{"encoder_activation": "relu", "encoder_head_dim": 32, "encoder_parallel_block": false, "encoder_conv_stem": true, "latent_channels": 32, "decoder_blocks_per_level": 2, "decoder_upsampling": "pixel_shuffle", "residual_init": "scaled_by_depth", "momentum": 0.85, "nesterov": true, "weight_decay": 0.3}
Rows from block 3 of the encoder, named by matrix and row number. Rows with one number belong to one neuron. Each number is 128 + 24 x the weight over its row's rms, rounded and kept within 0 to 255. All counts start at 0. Numbers have three digits each. After the name is the row's rms in percent of the matrix's.
# fc1: MLP up (encoder.blocks.3.mlp.fc1.weight, 768x192), inputs 0-191
# fc2: MLP down (encoder.blocks.3.mlp.fc2.weight, 192x768, transposed), outputs 0-191
fc1.277 127:109136110148135103133139130108125167157179140099117078142116139105143153090129123152120086188117145127161116130099141157110079166141148095157106120160109136126117084119105139125088123098107108126131139109127124171109112125089095160155154133136137141129087097096126147096106109126140111157143129140154102145136132142145104180150093097139074122179157112125140133178114108120115085122128114126139118160117149120135097099129092138099118111152174127147152078121053127176102135090112107152145175125151129086118115138127110097140119151106103142112142116119138122117111149126147118096
fc2.277 127:123113070062118131086110119161099127157102121169141175099129141111108149142121113142122157093166116144118105085142130135156196082123099156143155130149090151117135140145159102148116106104135131134110116103121131109116126164119155152139106140102130099131135182144128083175133126165124115110139135123148160120117100154122150090134155113086168162066114136135125101148172115121144147146142128161137117137142087133128161140120126121112151147112125179158159143121152115121133123170140150161124088120139130122139132100143147151096123136147150141129091088127087176115138106174115136139
fc1.278 120:151145136177108115126117168160110122146117123125115132128095173099095114105104140135109148136111143152109120130093123078123100114125116112100134122119121147182142129096130124153106166113115146158148159160174106163150162133111148088147129170150097103117093089108115111140138154114187091139169146173153121099142092114121146122112145112122192088124146127146106107137145129117144120124137154156123114115108113159131132150127165162146137161125118087163145131144109134136120119121143118091146130116100107132111122109174093083119111103121105163104224143169120121153133119121163112137
fc2.278 106:077066068104162159105115124095152138159092137117142149125168132118128109137123110138119139119110091100157160113181116156127173112161115108155133152155145086090134092119118110123147131119135098071110118125093125119137132142129128148104145080152141151116136181102134098127100152146096160154132101122128129125123147101121111118111111142127097153109097120109146117103154153131107107106081113109131118159178125135178108131114110113113133103167112178129106111125154072104134128112155159141183113111090124101118123101123136144120113125112133127117104134127176099075148108106115158114
fc1.279 136:136163176103175107136124140131137102132161150115136144138128085126171119074182122117140142112151123113128133124150103143132161133146142144108131079128116074161154146138124109112159168097130060131130056143137157134102155133132129127128120121129143150161130122138115105104114141096056084151121122100123090120146114135134115139117122153108113155097149118119102104157130137141105080124145119118153133166152121147133159108184132140124159153140125122121124134096139164141137131121122108133167128133164124126161118090157183105098131152099149130093161148110140091131101106127179175115
fc2.279 135:133109081125085152104130125137143135118113122118126155097176152155069138147113162137113128137100190125165134112085123075146130111123097136128139137123147118112105146098078137137065091098138124098113117139133108143160110116153154124125129113106065111119091178154155146150069115124172174131135136157119080131136074109116135107133168103113108121079069100137098139131149130123137121151124133126165143095126110125126112143112144127129125114150165115138106145106148132116153121137122140113105130114091135129108123178150072142131137092152144115133138118167141100142145143103109114144
fc1.280 146:122112139143073164149103143114149098145123077160141192155156161127177095155115098128125100126103136108120123109120127096130153124138124109153128112137127144135121159109103136145172177095121108151112157165093157104181140108130101145131132136146102093177114098144092152148112069110130152109133103122109106111113145155149079100104122154133123093093144107108131145151145108116101106139162136113117104133104138134117143112117120149153132135114112116127128073102080124117154141134117112112122152083118154139146101166119169164165139151145066147085107108128136113132141151144084119114
fc2.280 143:112119121113160109111133141113103179140134160116149133113131074113101131095150099116138103127095143173163155109109104156151113145123100154125180150132158100134114148112132095109117089151157144086137088114088123157115094165135146101134118112099157105107159144128119105102128156124146132158150141099115132130158101121123158164159154086156144129123131126099141117092131141135139111093104150100119124085131114102157115111127103135125143101154152097111134151169156101139171135111107094148085106164130085129135167098185115075092101113138136120148125125122112146131065079101136122122
fc1.281 096:163126127096163151140181123084137135092099137141146144151137086128100115146130064129144148108135097148159094136165129076129124129141153117146149088121115122111117105125133131121093163137166106114111139112156112090130144147136096141095135121090136170096122159095088136171102127176144157154152104146144142107142130124128150107097096178156148168156143123119131123127166126089168142129133124128130165127111136138128125096175140119129144134133126117138127137144091106134119159056137169140161137129128153119162138092093122101155169110100081118179119107166137122149125140134128144167
fc2.281 090:131160105146090120127143126108099132110133145112101133126138100116124119091140165177097106086111124102148114184138108174186145129148178098168100162126089157130173159153144144125125099101105145107143147158115119136114120098113160110099125140135104121166135118112142149097126126104150078114126095125115145123130121115116117123183129120150097132104172106130087131078101132099101110062117112148120135097124110141151091181104120133147121138115156138122118124096114139118153118159126148127127114129186160126082114151135099125118132167155122166095124110140106134115116111127077166156
fc1.282 120:151137171155120156118150141142106135148130123118138144140121099136106133078135128095150101120151127117143156173137108104153127169157109079166146165119112149165142165145098171161115141177155079154111137183109127115118111137136125127148149118153085091129130165100118191123120120108156119112143128163154146099111119115126151125158134119161132173125130159122141139122132164107115104134124107168125121093134126124115112152070164155108110105125169120144100194132148125164135153106161141080132158128124164109134160162158150110154116160142133136142142128127110112119170116177151111106
fc2.282 126:115126126140092131150163096144129118107150123130138080108118100140147114139117118157106117129092107126082112100152123156107161134092144113119137112129097168092132122112128141138149123106133154150106095100124147131166174121141175164117160120077101106156123138121115108077185139115131148113120127112081150173135086111126106124099160105119155067149117138144142137147134083128165154102103155097123126114129192126123151133139102125157134146116128140113157098161105178129129105095094118147123119134114135175114075124074107161088153128107153148130115106160091141108118136112105104115
fc1.283 137:158080131092102158131107121145142156132119130132150129102102135163129096127114112112097152123102110046126083114138127193136149148092116132120148123134145109123120138100147094131117130127115158152141135124151153165164129127117112097104133148119101186178125107136105198143163144110150118151139147149184146128133108104126142140119144169129162109124089161084124106090130139099141118145120166115157141094104147125141129144101119149127136175141133126117104121116106117171169144105136135101153145133129123148149145150103134078151117121162115142152150153171113151185165124171133137115
fc2.283 158:135171099135157117206185111078131104079109131129161126114143151132140129110147103115122119130172142189146167139152172068151091125152118110139132129064142132154134161185088136126141173134119134124146196134113068095138134121141106109129134105129131121121087109138133118125111107135125132117125110115146098105140136122147111107092134121143098102110129101116120144126149140159169152145091154111138127156120107115077138133134128105152140136140131124134149139154174140125103103162126118141088106136135139104114132147109114155138116109082124118099150149096139077123103113100108115131
fc1.284 085:123114111137130127149106136123102148127116138096141111122120170121152108128091108113166104141150125080093112159142116170144130115143121155115167165129131103099160154137130132125119145130140126150106130098099131119116081115144154130122144141115094123102155118077113123128076155123081113131132147157140119100128143104143164112128113115133182139144110134116151163156129187121136071139088163118104142110123092085178190156105083130133119120146132104151155124120088152152144139157119127162112116101133184096087150148113110117169081140080105141116096140128165165108116147139122158157
fc2.284 101:140133135159156106118171135114136120122157138099054138109181089096127150177154143118098157147111134128131141115114135122135091115139114139125103111150148151149128133159086133135154141139154141136123160129154132139101129110175128177082131130131137109110128135178164134130194085093142132131117104144096090112122124142109117151144137169107136132087145144112080105105148132133116151147150114146119085134156160141117111135154104078114155116110131114131105182108174093118117136113114110127156110155191128141166102119147106124120144173137137124166186114116118106144103102123147104150
fc1.285 046:148154125104106134128110121139154125105087127157121094156167133132149116091153162124142156149170149138172105123130129176115101128139135109143105165123098124132125111089128205090074120144136123131097127084113180121140146107097142147133152120106147140163123176146117127165123114088108136125159122109154144154128136114069146151160106138121117159081127140104111136113146147112146129119135081181165170147139136116116146121147092131145148158122167179107128100104145089121125136136143134168138135160126137154129106153121141114161139121154140141146142105123145154125096123133189161080
fc2.285 047:127130149136119122165121134088108121151151121121120167102100152137138149159071093155102112070156083133137134156137113102093132107069160148113126087122153123105099127157088120148151103149102137152143141142139127108126112137125110105119114115146138135142142110133133118083155158140138132118104119109136126094129090136163151152114157125123119054115103136128180111150120127128105117099101137107108110101175115128135116095112153138129132072135098075097150173171136162101154093095103088133126139116125075148137152089137146127092152148092115115128089136130155146146122142102090110157
fc1.286 068:101101135142164161123100137114151151114113119107144087107152139137139067094090112148062147108095098131160135096113143121135111139136127109101173120096107139129118111142128162170122140161121102116120104125120147136119159158122134116188135067126115108149096137063115152189120146157125171107100139141152151135189106139117141107092145124094157125113166148159147119135109115127147113130113130138153118103125148126140129134163129133093169096165099129143118157116170153102116145126170121125115127098163113133136146114103067098160110136127147075109151095128132124138113121130141122114
fc2.286 074:132162103121082114160160127120137135173106138105102118102149157102140126153132121126149125109114121125132088169143159161129153095119155122122131109137116126126129157145158105142149130092153112137105103082151085136117075194173118113083127172139146134107155120140147081062122138102133097123122142099111134144059145132109112114166144133155133119147130103133098134157152125125137133123119144152108088146175145134095109108056104135121107122127125138135156103138104079160127125172092132156135142155120105156117122115180136140114146122109083124130135151100120117114111187144114130115
fc1.287 064:154141102156128096137123140100159157173106149118141103108094150125153120131084167150127108102147188137107149092146158120151157146126067114143120161144138128107156134162115147106095093123097174086139119157161148117144142112134136117091146111127153100159135134118147114108134127133100088139097101087151143154130161147162127145177087156131086100112156137109112157147084148153101102153112119149157143129113143131171119145134106124116119153113162130114071118104098144132086122129104130141080155133101149175107082137140137084125083111122153136099124140100110129130123125101140104125
fc2.287 058:105106161102118134158107132121095122106160096095111155144124155109163152088156143116127134131148129130113109164138101146048137156150185139154130082068136114118142161060082164120149112131162134129144101105131119149085102115100105108141102098096107162095099117147144116144116140148136111122172149179134110167129140144083114104160105092122146129109138129161117132138121098100167141158124123134145137127114141135136140125163151169104118128132157135140136106125124151146144149158138099072170128169126136126146145123148122115165138129142134132122133115096172101117146076144142115126
fc1.288 096:132103118166158105142124118126134164143119124107103155072142104139160102103195097153117141141134096139140114147115154137128103163117122098169084147128153113146117110140138146154116121166137160107155138127141107098114089134125151133104141117121148113119113120154135136140112189135119091152165098098150131139110090125143109109089141182108163145148117126121124129104108110130084086125133142112071153108115145108100157125102114168140113126108093130135119133097079096122111065102098166129116105134131171143177155106182157108133120124118134121131129134135176165162105119111158106098
fc2.288 089:154125136101117132102133124151129134121145121150092125165094133134105136165112093114138150121120152134135132054143138138135119168128101147092144137161087144130141159091102133113137124131129105139119099125149118121108169159136135115121139162096133147109122163090097119113128056102169105154096134147124146114118119150139197147179090094156150112087163121113153122154116138105123145167134144138157131159133094116137144118147131137113136113159193160119122127177165163126114135153123086113139113123119109133087134115056126166098119122157112140141145118150093098106138134118143174097
fc1.289 160:105110092118138106144116129147155131150095120150100123141148162097150144149106168119135122123132135136107100137109155116138140129120118124138101101091155144125065090124112120117120107125097149104117144153101100148106153126108107121120177110088092091148117131154059131150130137169154087118119174097114180081147158105102107097094171147105152132128134121130110097149121075125125101102139051140129102108153101112149115133135154100138160134111143099143163106062103125146097129080136114152117137118100138144119109100099144114122088115128099159101118156127136132122142124148154109106
fc2.289 148:134148149137116159140124153131124184126185122113142149134110103163125107097168081139111133102149146130165131110106086139165121149130114120098168130150153107112129165146168131148151094126144150152124134103132145087144087153130132125172086125156137142090114166072165127166123113122154138117123112136100086117125120116153135135098106123149129120172136138157135160140152156129099180124136165122164131170123132155102148158147128144163109113109122173170131093168119130124166143170105095116108154175128148097137125156141137103136129138152148110119122106116105100171111108106080132169
fc1.290 075:126135136166151111195123158127132088126112132075126142141136092129164131151115126114123076157070100101130171109115116158109112127127171142116156112135143137123133124116086127131122169111122113159137108147089141143166096087088133155106103121174093128138157124124143083131132138119135108148109138131153143152128128144133129128118080141128098093115126124097098115128152148128085137132109132127116089124133149144091114113136111142162156112071094159147168131135134159100074122113143124128138115121135051143124147083127165105108113104184124159129152133086142140133126073159117130129
fc2.290 069:134124142129108132088093154104146121145159158154130125143105128120117128080123073134127129084129137117121092135147131114150134142147108147125133096088147129102132154123130136095083123099110102103111158146164144133109132183155116096151168171105130131154176119120084135110119108134150150124108135116093135119115112150100153099152141097110125136121148101097162144174144119163098123103115155180166149156092118136109148125134129130143091098107137135130116102139105146086172149150081110130150161120130153097108145140129160178149179122068091154134087149105123094110113173113157146128
fc1.291 090:119152114069114104106096132119156147122121114105121164134120133123165123143134175125101120122068096137125172113098133140171126106117105156146139150115148078113098112168139108157115135124148127115107128151125153144165123125093172107148132128090103099134151163117097102109134158175136120103150152135140126153169180153139129085127120097109120125087138163128087149105143135160138126122126113154160142140140146115136143173110133146085154128133156111097145118105156107142172100117097144169147122100132100105179131148118169152118156149109128103187122094096145158151134107139179127111
fc2.291 094:126126118151117137150098095122146133124081110180166125122120149134099095106137130122139124104145124106141113110095135123098146133112109078155150106155154188141098115124119107144128145118162133130146141108110103165112134139171105162134118099128159144082108109121155121132105124101127119149179132116119101110087146113128151135149118152141122113143128090128148078136134148105133158139122084134119170174143124138129103153129102102178125136173097101160158149160142127135118109203149115108121124176139147158136148116189095161147112102150154128146115144166085073128142110142075122136
fc1.292 135:161142133174122106131126098074109136139179100141176140128136095097135114102125127111106164131130100169097159134181088137128108125091150111109097120124094175120113132119148112103068149130171125099122113160150160150144113106127086130136085101105146134118109132123169127113102112130114091104118161140116150141162169144064120171118132104125105114135167120134148166164150106146126103153124121133116123120118176135112092141140092186129156114100129112119101157166100142131143135115133138102113139132134110124131148094165137182097091109154129155128134102111096138151107124142129116100
fc2.292 132:113101105094138129139112126156140146106136172117132132106104173133117107140126129137151090099128157081134109130117108117127152134170124134155140116162143080149135138151126131129173119115123104118157131131127089093127141143099101148124144129174115093109119102130109168137176118098114136140124099104108133174122137094152141102092161151120104161154107122147097132101161124116119155117107146151121121116130103150182174129078132122104093150140119143140076151158161096122080102160172143113160161126121141111120104156115146057153149145118115095125134117078161125120085095156119171109
fc1.293 089:117137157123123109115083111109108125124097104142137140106128133159172138119100120123164141124165116122137131129131108220115140094094168091167117130148085124110157092121158158122117105145132121100139131123112159071144097134086128144182136126100133134151105121118177120138137096130159138169114126133102147109156132143122113118154124142112111152146123083140119154138148128143167109090097131115161160124109174114126096172091165126157115148126148148095122077146130114159143192118122119141140105138125113122129129151149130127154107118146102170156183121104104183123124159130109110146
fc2.293 091:113082115117101136146120154101141146160147122143106127129126114119090115164126130094144103139101145127141102118153172085097119150175094144161116132126137145146139129108105118123152175097102133153083135102166151139110147122156114165079140138164125148151148139139107142132106093157131097122082100124166091120139117127141141135099156137151140144121130130126151079141108115107124129144133075122103118181119140141106083085150054115111166152100154112135137176108147142067152083087146134102133157104154141156153122119131129133098153156126130146116134131114144163129097153155126109084
fc1.294 094:084123082083166130131101154164131142145129126127116134153138108146112087068148141130168134173115099137128077098141124118103139144132071125121105147133114116113205120099132149127133150158105122152115182154131162125154155127157151129160131113141102088128105173158147126159121160100148152135126130089107115154158156127158134109114134132133158151108101155125200108127141125126119151109100122121136115109135095142137111164121127129121140082087148159142126150110097136109149099109116115114133116085144134115144152071115134177176139137123166109106133166105116096140123141120132137104
fc2.294 104:173149106178101120123145117128154107104104098096120115112170160132114142131138133124126124114110131109125153135128097118153140059085157107121124098159154120150098092139094136135116115113157130113127093094108117112108103069125158121121145125107100135115126096113137103116137145157134179115133116146155175127127111127104107118121097129126114120150113127126110222120136100124139074110129114112126138119100174101101095104119105149115138127170135138151139132163152106148133122115150100144129129170127133158164129164148162097105093106065095098117111084163117149184114112136106125147
fc1.295 094:103126137160145147118110154146116155135099114090101153125174112151093121146138146193116172148145059165113136133141104114118125160097101127114068077155118134119094117159082143151128137108103148159137085118091121103131134120141163138129141120111144115146109124121100150133132173115119104170147154124114111126126135100140123129127087137137117095104113152114152113128121143123144138130134151136176091097141127148114134137134133145079113108089127107115099147155094091161141116129140148138174140114114151134103089147172139123170085113092152139134150103138088076129148176163164142145
fc2.295 096:118157124160104127119129138089119120104148157157182130124084166128133119123108134116178154136141171095160119076068131118157159113127144146134183147111174111133116135102128141140124127151164123095148157114126136175142172150084144129089146148129115156094137141154132157167125103155122101092075128160147150120124124125113173136135137157143139121118152127095109115132135154160135143133121096142092147135074133132179124118121163121114123178126122203164121157105134122147114159111120115097098136087126149093135137131131158150101133125086116158103116118128152129106129111097114132140
fc1.296 092:151123146137136136149151136161130143173116134139150152108114138162143097110134130120121136149137108134077090188176125123142131102091113129142124126076127139159129092109121109164133098166119108157139158127140166124157111096143136184164115114167109151130150139069155154134095103115135127163118145172200112090112165120113145128150152153131120115106157122146159137123143135122126154127158085115139082125139115138173182105148162095130145162124139090130139104128120141096152120107107142135107162146147149116175141101142153136078114153131141141128118086146150094127155116103101149112
fc2.296 085:106176140153131130109168146089107094110102142135109179172149121113123106162174129130155120103103148136125148057137153151144116142136122123099121161153096165129130154154176144109132149110153156144118132145118103133147144170141096108096150145101129160153105112184100085135160118136134115089109112110145110143166156099141101151118102127108102111114108122143101143120109140131069072154116140142157101106146147132139114117131133121128076146125118102116089142123114141121098173137116101148148119108123113125111130158100119140135107136084105109125139204119103150129102123161160112164
fc1.297 083:102127154129136123125120151126078112140145114130123147188100138119115164132152163137141128148112094180144111114110137124111080111121130159146131132160131135111107117126164126104151160129123123114166142158095124101119129126141116155073114090136139102110063170122105156162117116132145124086114114128083095074100133156163080153132122169096109142119128109143139117153149167098126111123109140117128135108147141143178118114132087104131111092126117116136068113122123154146115138117141144172139163186123126093126138113091130137139093121126111069100139079143134068118127135145103154102
fc2.297 080:134146119119113085134131141117157159120116125132121144104167104090121098137114086090128161089146163158105161192163137092081169137171109098125132137134140091132146112103113132151133107102093134122118099109157149144117094100116142110174195143125138118163152102134142119114134135135124149178115131117140094149140147118086144122142139136122108090138102121105125193117115122146132157134147138102143117145093148139079097134115134147098151154154130092119123112162104115131135102091114142118115097109127134158146104143178172143120124148141151133184129162127112193148085109118118137134
fc1.298 089:161145118145105109090107173075106125160098141143091126147127115122142094127114132136143134148149127135076118157088094069131181168152143175148125151141178095102132100113124119124130099106128151148081151111115141157171130145127167114129109133179081158148115131156149084103114099158109145107174112136148142150112126091144154134101106086121123148074141113152147110142139110107176103142129129098128127121118103115143093152110133071117159138118127111102126129136157101146198125178127124129120141127126095126143107162127145109098126113121158125124137130124141138128128160099128123140
fc2.298 084:132135105107166137152140152159088144100139138156143148118131156139143154105138128153088122096112121123146141141121135165159086096115106113102148126155110114104151151121155130154149128160121091092175145126131154122098138136115109156158152090122147169118125144171139135154141166126109115143102137151111151092109104173161138108170117120131127093157110148129105105126157122165139135137145117145159136170137127145147139101119100179090098135127180147183125124119101143121115142167116158169149089097146121137143168099118089145168100150179089096138083165129145104125124144165092156107
fc1.299 074:093120162127114136108123156087095116197122140112077155107127130132140123132191152146144108132127107111076084133136158152087138111091125125150140125110158098138095162099119157120101122127129125106129198124085115087167114149137154115131181138153107142130167152111114111145156111110104152146113136122151149104145141119153115125119121100091145111150140109114108111114113140121116112130131153147119135108150173154168121153125131141100117156111123122170142092121127115156108131168125143117120134147179154099079171126104137109095092087169176111103141095125116100141160122149110146151
fc2.299 082:135139141186155093141152131123137120099088141156178140113102134148122128160077117106150098139121136160155130122112095130153156157145113130119113129159134133104172134150141058126168110139139141107103101148113129171083150129121102118133119146127136137126102097132138130079104132106121126120114148133104060159103148151117152105115103118160158156090144166071096124097150128111124163160110071133131129090130119136105133135150122109117100110162112109077116169133147107112115132112105108139130125140156138119162117134142154117134161161111093169136134128144140155085105156158184119102
fc1.300 099:133115088143113157075145149100077101105119122163112131158115134119153103102132104156128127116092102139112138169114171119135120146103079112086127091111148136120158129086139134119155131153171149141166126157134129093171158141134138114130123155123159094113153107146135148123099144127126139123151149145140141100141131130129133124137147145112103118139121166113143149136114167167100153128143136156153128087099107135090142119060097149188142164113074148124124146184067115092094127150131153160109141145125143163133137126086159129155130089150136133095116118147136131110117086133098171147
fc2.300 090:132126136143146123155102120141159149163114127110133140097124158124112119103132160144123158146163134090171139123113101110137121136104167140162105136123147102150149105159133128164151170132128134119101125171128155136131134087099118124094118109099108084126155098097117100137176106135127094144120127119121173139146128143138103146103114106155118146131099092154162123116118138097153110153100138115112136179148144133105101136152151114065128162105180131138156101142126171156099167063126100128098184088130104128086135128116145116085083135091113166135083126139162126126131178145156142127
fc1.301 103:114110139104142144151123128106122137150133147088133104134107105110142161109136146152163120107124107189146190088125092151115172124108147119155145130080081154144164097131131125127140119122127154135100109136151136128114159097080172096169130139148156102124151124122141183115162086126115125102120162118141160138142146138095120144124111148130104154142106152155131129127153178177104178100123149124117164174130167120141149159131127130164162163139147141102149138093100137128122120127158102124123127099107099146168138159148161113158114103131142131184102090105125140141165149099166144116
fc2.301 105:111157129140154175124132126135121124105141101156087159114144156181110086133146146133092120082110137082145076118119143124120119110142119144139108108135119112102121145124118114158125158164163106131134152143133129127116118140142113089102116122131113166140125161123133142117101163139131116097121124171112110110134139108148126102138157108142164108103148088151097198127179128105184106170145179130150085113091148158128137116119118146146101140137128128145120146136113126118097082174097114147140152113164118098075098132122111178096155120093144102135142080111147144107120123186126107167
fc1.302 082:159163134138171142100112094105084179118105140108142101103132083124092159127121109128104138110060132099097132128120083109162159123136155115147132144159112095107140135118119140091106147105143131123183087129141116116113101155172078176172135140146116124137083143161147098091122093114154148157111139150141099112089100111151149093143121147098130099139147137133143096126119138113132096159151144117150116090124150128162134124132168149149106168149106106160149114108114132124121134123120093129113098158153116142088115134143108151167097153145130147157166162137122131140123130102116188137
fc2.302 081:131119150124100128159123131146142067171151079143157124116110112128159113059136130102123146148109129123163138135156146100107101114134126159103153100122154167141124103121116113152176150119103074087107127129107129098140135152119119128082146109159126129128138098150141135154131147115061121062124097154155148125171140130123118144092085114193145147133115111137105099106104120133111156173147128133137131173120141108153137127130125103100140120126113116120123142134144144120105121123123157131113153092102130156131114076093110127085135114166137124107097101149120139131127163162167059106
fc1.303 086:150121101120111134070089129141149138122134104149113169155105165151129121096139139124150159151127144084095130202096140146138141139136123133105092091139130142104079089114158145137125118099182144136131140125153140122161125177143140141076096104129115172131143173105110107075131101085110123138163142133115115104114136147157117131152109145132130167135132145090115180144124123128101152152128120165129127119144146122134145120156067154125157118100179165130127122135157141104100113136106150108126155118131152092102131128142129100181154161120147126114151124110173133148126137126074128168
fc2.303 110:162154071178133138150127153139149114129106137102142113105131114141071121133115120131107124112125153140116125107156113097122127122121146141107101151134151104176115129158105098122071145172089119100143096169120101137112156130087141145145128135108122104117142053116107137180133124155165161118106105131131132139122154165130160147123135137135120112092186185125116106158113098139180115147095118152153137125124136131140118102091099168128104139140119127094157100122116095141134184192133157107096118097089111151144124128149133145106119095131151129112113121118149154096138116127177130150
fc1.304 059:139137130100147134122189138159127148154113084165136126074121139080124119134170098109121124110129145126120131099141153086100104148102115139103109101106123150141146123110103119129118129088142103121111157117127143064157118137165145123179155118148144129138175108083114120135110181093135150118132143157098089084082134130156094146111131128124121122126121077127150137131149128122085139149064129104128126132096151130169139165132095111115122160119087116144178115115129120122104117145128085140080117160118143133136068110127169138119122093129144163149154165123121132144108139102109170118
fc2.304 060:155118126176122120118129136129145144114131127129107124163110149147143169151122091179142149172086112133141122105124122120122135134183154134163124129106150146119137101121125139083150165143108111150136053158168136173142178135111112144096132115098103112126136125130095166137147103121120148151137145103110142162168110133139143073105152099168122122128179133134130131118103164106171113132156155122060165113169144154099104085157123112172111091124144110117104136139090154120111172100150095142138119135097139152146165156114129113136140137133104101125096103126109124143121130128120080103
fc1.305 073:083112125188122128106129127146069177117098133118135160103111135125147092115146171123129092135145126106146141143108133131140142097125122073129136103132169138088104150083133113143107116100122090105123142123119113123131119141115106113111099135122126111112095145091118132114101148125140144158108083162174101105111110125089180184130153164115084142097176148123144146114162110098141095119180119090150129134138132173123136107109103134101155135152169096147131136136116119135100109122145110145135132113147184102097112133104119133122151139104159149172104086118092105108093138133111178129
fc2.305 077:140171110121096135152119140086109105163148125157166138141144129080127156174126133091163166122152143145117104088144176159151110157138153142142118129112128115142119164122115107158143123085127098158116143159153140151153134109172088105112143137187098116183147117116172098161129096111112107121114159118146156142129108129128132143085171086115137095138118144128115135135115136151150141162105163118085153105134107115137150092110146095146155114145094092140120128135158136119140081149112155180116089146130061109159118119131138104100100115146131142148112080132123132164150127117130124135
fc1.306 106:109121118124116127106133126162157145087079132138132156095083148134093138154129140139108105101146148139140082117086160138110144159069186157154150112135092116185121113142100156115108108118084144073094091142143178174128106116140109141134154154130173115135103132117112138132142128116146126131131123140130114126080108113159167143124151142085146116123143093124139139153133155120144176143106136101127123117154140160116147177106133148081146106136188104134088113110091119115146100151130117136100175139138135090145072144108141125152143108109126134121155113152153121119126132114098166110
fc2.306 096:118092098116132134157128108124089123156124112110176134136164149123138136112124169184132173156104109105159148126160117126161137111165160119122146152133122140132169138083122123180125164152118132154120081123107085155130155129150095132102139122147101145115082135104127112160157133142149140105148131119130136169144057148122116152109090134106122116129182124108116145132118150126058100134110136087121155142125100147121107104135119110105163159079117186093164133160151155111096134127161163097185120118139159149130145164130131109094131110133128118129131160132155137156144129137136149117
fc1.307 100:123145136135127136141137145125182158126129113139122130184089148134146149154109142141097127089118152109103097164109131103143108157146149130098117145150162098106108086128122098134134074096114122095139113144139123146137123084080152118145144091163107088146123116098124140124086127098142110097126128160163146093116077136131117112123106116131145109095134127153115181125152140150167151140142133159132155108117132114126083095099163174089114099090142111155107117113143117148126149202096077146132140129138133110165143120114111149150096090168107160124121125109162138106097111122153085108
fc2.307 098:133130117094110105116141113093089141153128105114179135102141112116120122124119116109138097157146117121171116135166141114087132132100111134167143157099099143095122113119136098138156171168145110120138108078130117111111088158174111173083160116123156117076095116161157161106162135164145124132114145062145126148149129143132144120133116104150137148120149131129139078144118115101133116078151118090089101171144119150129125135128079116137148136116142125070121174149114150110143117097127137099114111140096106110123102143108168129113120142141120121090134183090113158143114093115125182117
fc1.308 107:145164093144108119126154099149134174121147123156141121127104143109159121111142139137151156121143133159136119113122082194156103100128149122155137114127154073120132140097131143116113153118124140122126115099160142099152111167121117112116095086141151126126141139157139167109099155114107111112129096126131150146081173143183089098143106123123130127126122117142136119182116115104108138146091139081087147195098142096152127133139153153095109104100129086118087108114169121107080122132179165119124153083122101141096110161138161131140096154156117093126147142094116146101129130108151131098
fc2.308 106:137087116120108124125105121122155149123183104110127119110137149109080100148105133111123124113180115113088164160149134145108130122132119153144131126116132127151122134195125109085163106122112130149123104147117117159106114134154134172128130142129096141122098110131113147152155134127180091144113176143102107103172139078087142127148141157139152122086100153101160164097167169136114158167167126157167154118113131134153157108105094151179093124107110161128081162112142130124148102147150121133147113128136159114145165088120172123139110136095116168102126149131101147163140114149135168120
fc1.309 091:105098136143112129146084143171113128127128093126109139147099121156130098133127145111118156109123111184113151137152085143190147142111208144120101118099152059140115130144144073118135096160133127143154128136166138130132105122119115088147136127158135118110100110157125103135151090125169124112154175126183101136155133149140127100148126129141167134146117109126107088163161144109108122136132152148160133138116151124125138123167155119146125148131146185137122104138141118165122133117106162123106138066122104086155109153092122124115148124107119190149126099142155134114128176108094141145
fc2.309 110:154079143119170108081160168128138104140108148068122122165142150142143165103100145128132096088125073091111111108105123142121133120123124128080096165096117110131145105095120130099123122124100133092142156133108116163146189143138097149115137121083078139181136155118146165147171131122112137125135130153131101097108127098132172111117148110109087119161087107153114137092135130144132110134112114137101135131091140128152117106126098141180137139137133062123097119139123144095123139145132116108169129156137129136127112099114135196132131115086149074125125132106125116122143114131166137104
fc1.310 113:117143109169143173133114139099133126111163149128158169114146133088107129168128164089108130127106135100157091111138114155112087134196155153106116125145098098089127125127134177098116122125106143165108147102102139118162127120155080102135134078138124160111129127129140131106169128128155128132118102112138094130156142175110119159135124178136132134115117111137169128110108132152163119143124179130120099133145120113105116134090139136112159115148142144125107164109091132106091159157137112154130164186168157165131160145150168090146115104106133125074123170131107130154094145141108102152
fc2.310 097:154112116129083136116144113164113113164163110113118092153087134132098087104117141124148116130133109133109157140121152139094121144108144115112116125110153121200112125110132113141158136082142115112121116147142101152149101111123139137097146157124175094134092135145122150150101118108108085105163115154086117119123115130159118142106113063147107110122168127081111129150123147131124130118108072116152189132140140169148135080083142087139135207088135122144140096145122122152118121140158124094168085129145134092109110118108128139114099129138132092134118103151104104163123079109120153121
fc1.311 120:102150107101098169163140121117144171136107076135102130098158103136154122149147137124114137093127131125163128095125142108136132104143119087137143132116161129153140111106131122139103098098146154120154120102092121136145069129134078075132119144139112115122095096152144108152088116157119097153113185137097113122126118112170099135142062118118117135104133164108111148114106126118118133169096125081135129079103150148109161111115105150143133097142120117156098084139074099108094173135122131135176095114112108104090109136092155110162108124127112176113103088157143106138130145131126134114
fc2.311 111:140155126123155123133118095113162113119129161110087128167102136123130126120109100171102109149194137131077158154128122130089081138115158164127130135175136159088112150130098113134159143127128136118126121157146140154105146123113128158152147153173139129127127105144059178119158114064116139128159096168161102109130105141120139118129176124144164136130141127092162144141143131149130127115165166179120138147151149133124114136135142128136158153149121124111140160129155157139123087164121105115144153137114138158174116098178129151124168154112146163145144150076153121105104134160169118123
fc1.312 120:154098165187120096134140150139164148135133127118100143119139086129138126162135156150130152132130155155126137172145132154124146124118129139102177113113081109145068109104151107155159081138137108081153194183115128124149127114135156119188127090179146109126102114110161103133137123167119125131133147094127125092110100121092135160088134119138118123131089123136153108170104124138123102115093086117128105119130105121120138129106120117110130104163147154138116097102132086133092105158091135155153110122139123141175160134147165082122121140104120167140131151165103118094124147162123127149
fc2.312 136:150181123189159174110146139098109051116094141130122113134136151159152150149148139150120142097124141134142136073126124082119145115115134144101098117127146097179114110130132148130101130151128143141108093130112096121092138118141139106113110140107108150129119068145127184143089092118108124126120125095137155126142139142084169123109112061114098086095128119134140100135135127133138153139093167143103094130146144117093114152112109147133138170120161135141119094096140115119120107105129101081112098128084155103125120170154115156121129089110129116110129142093131105099156124121183126140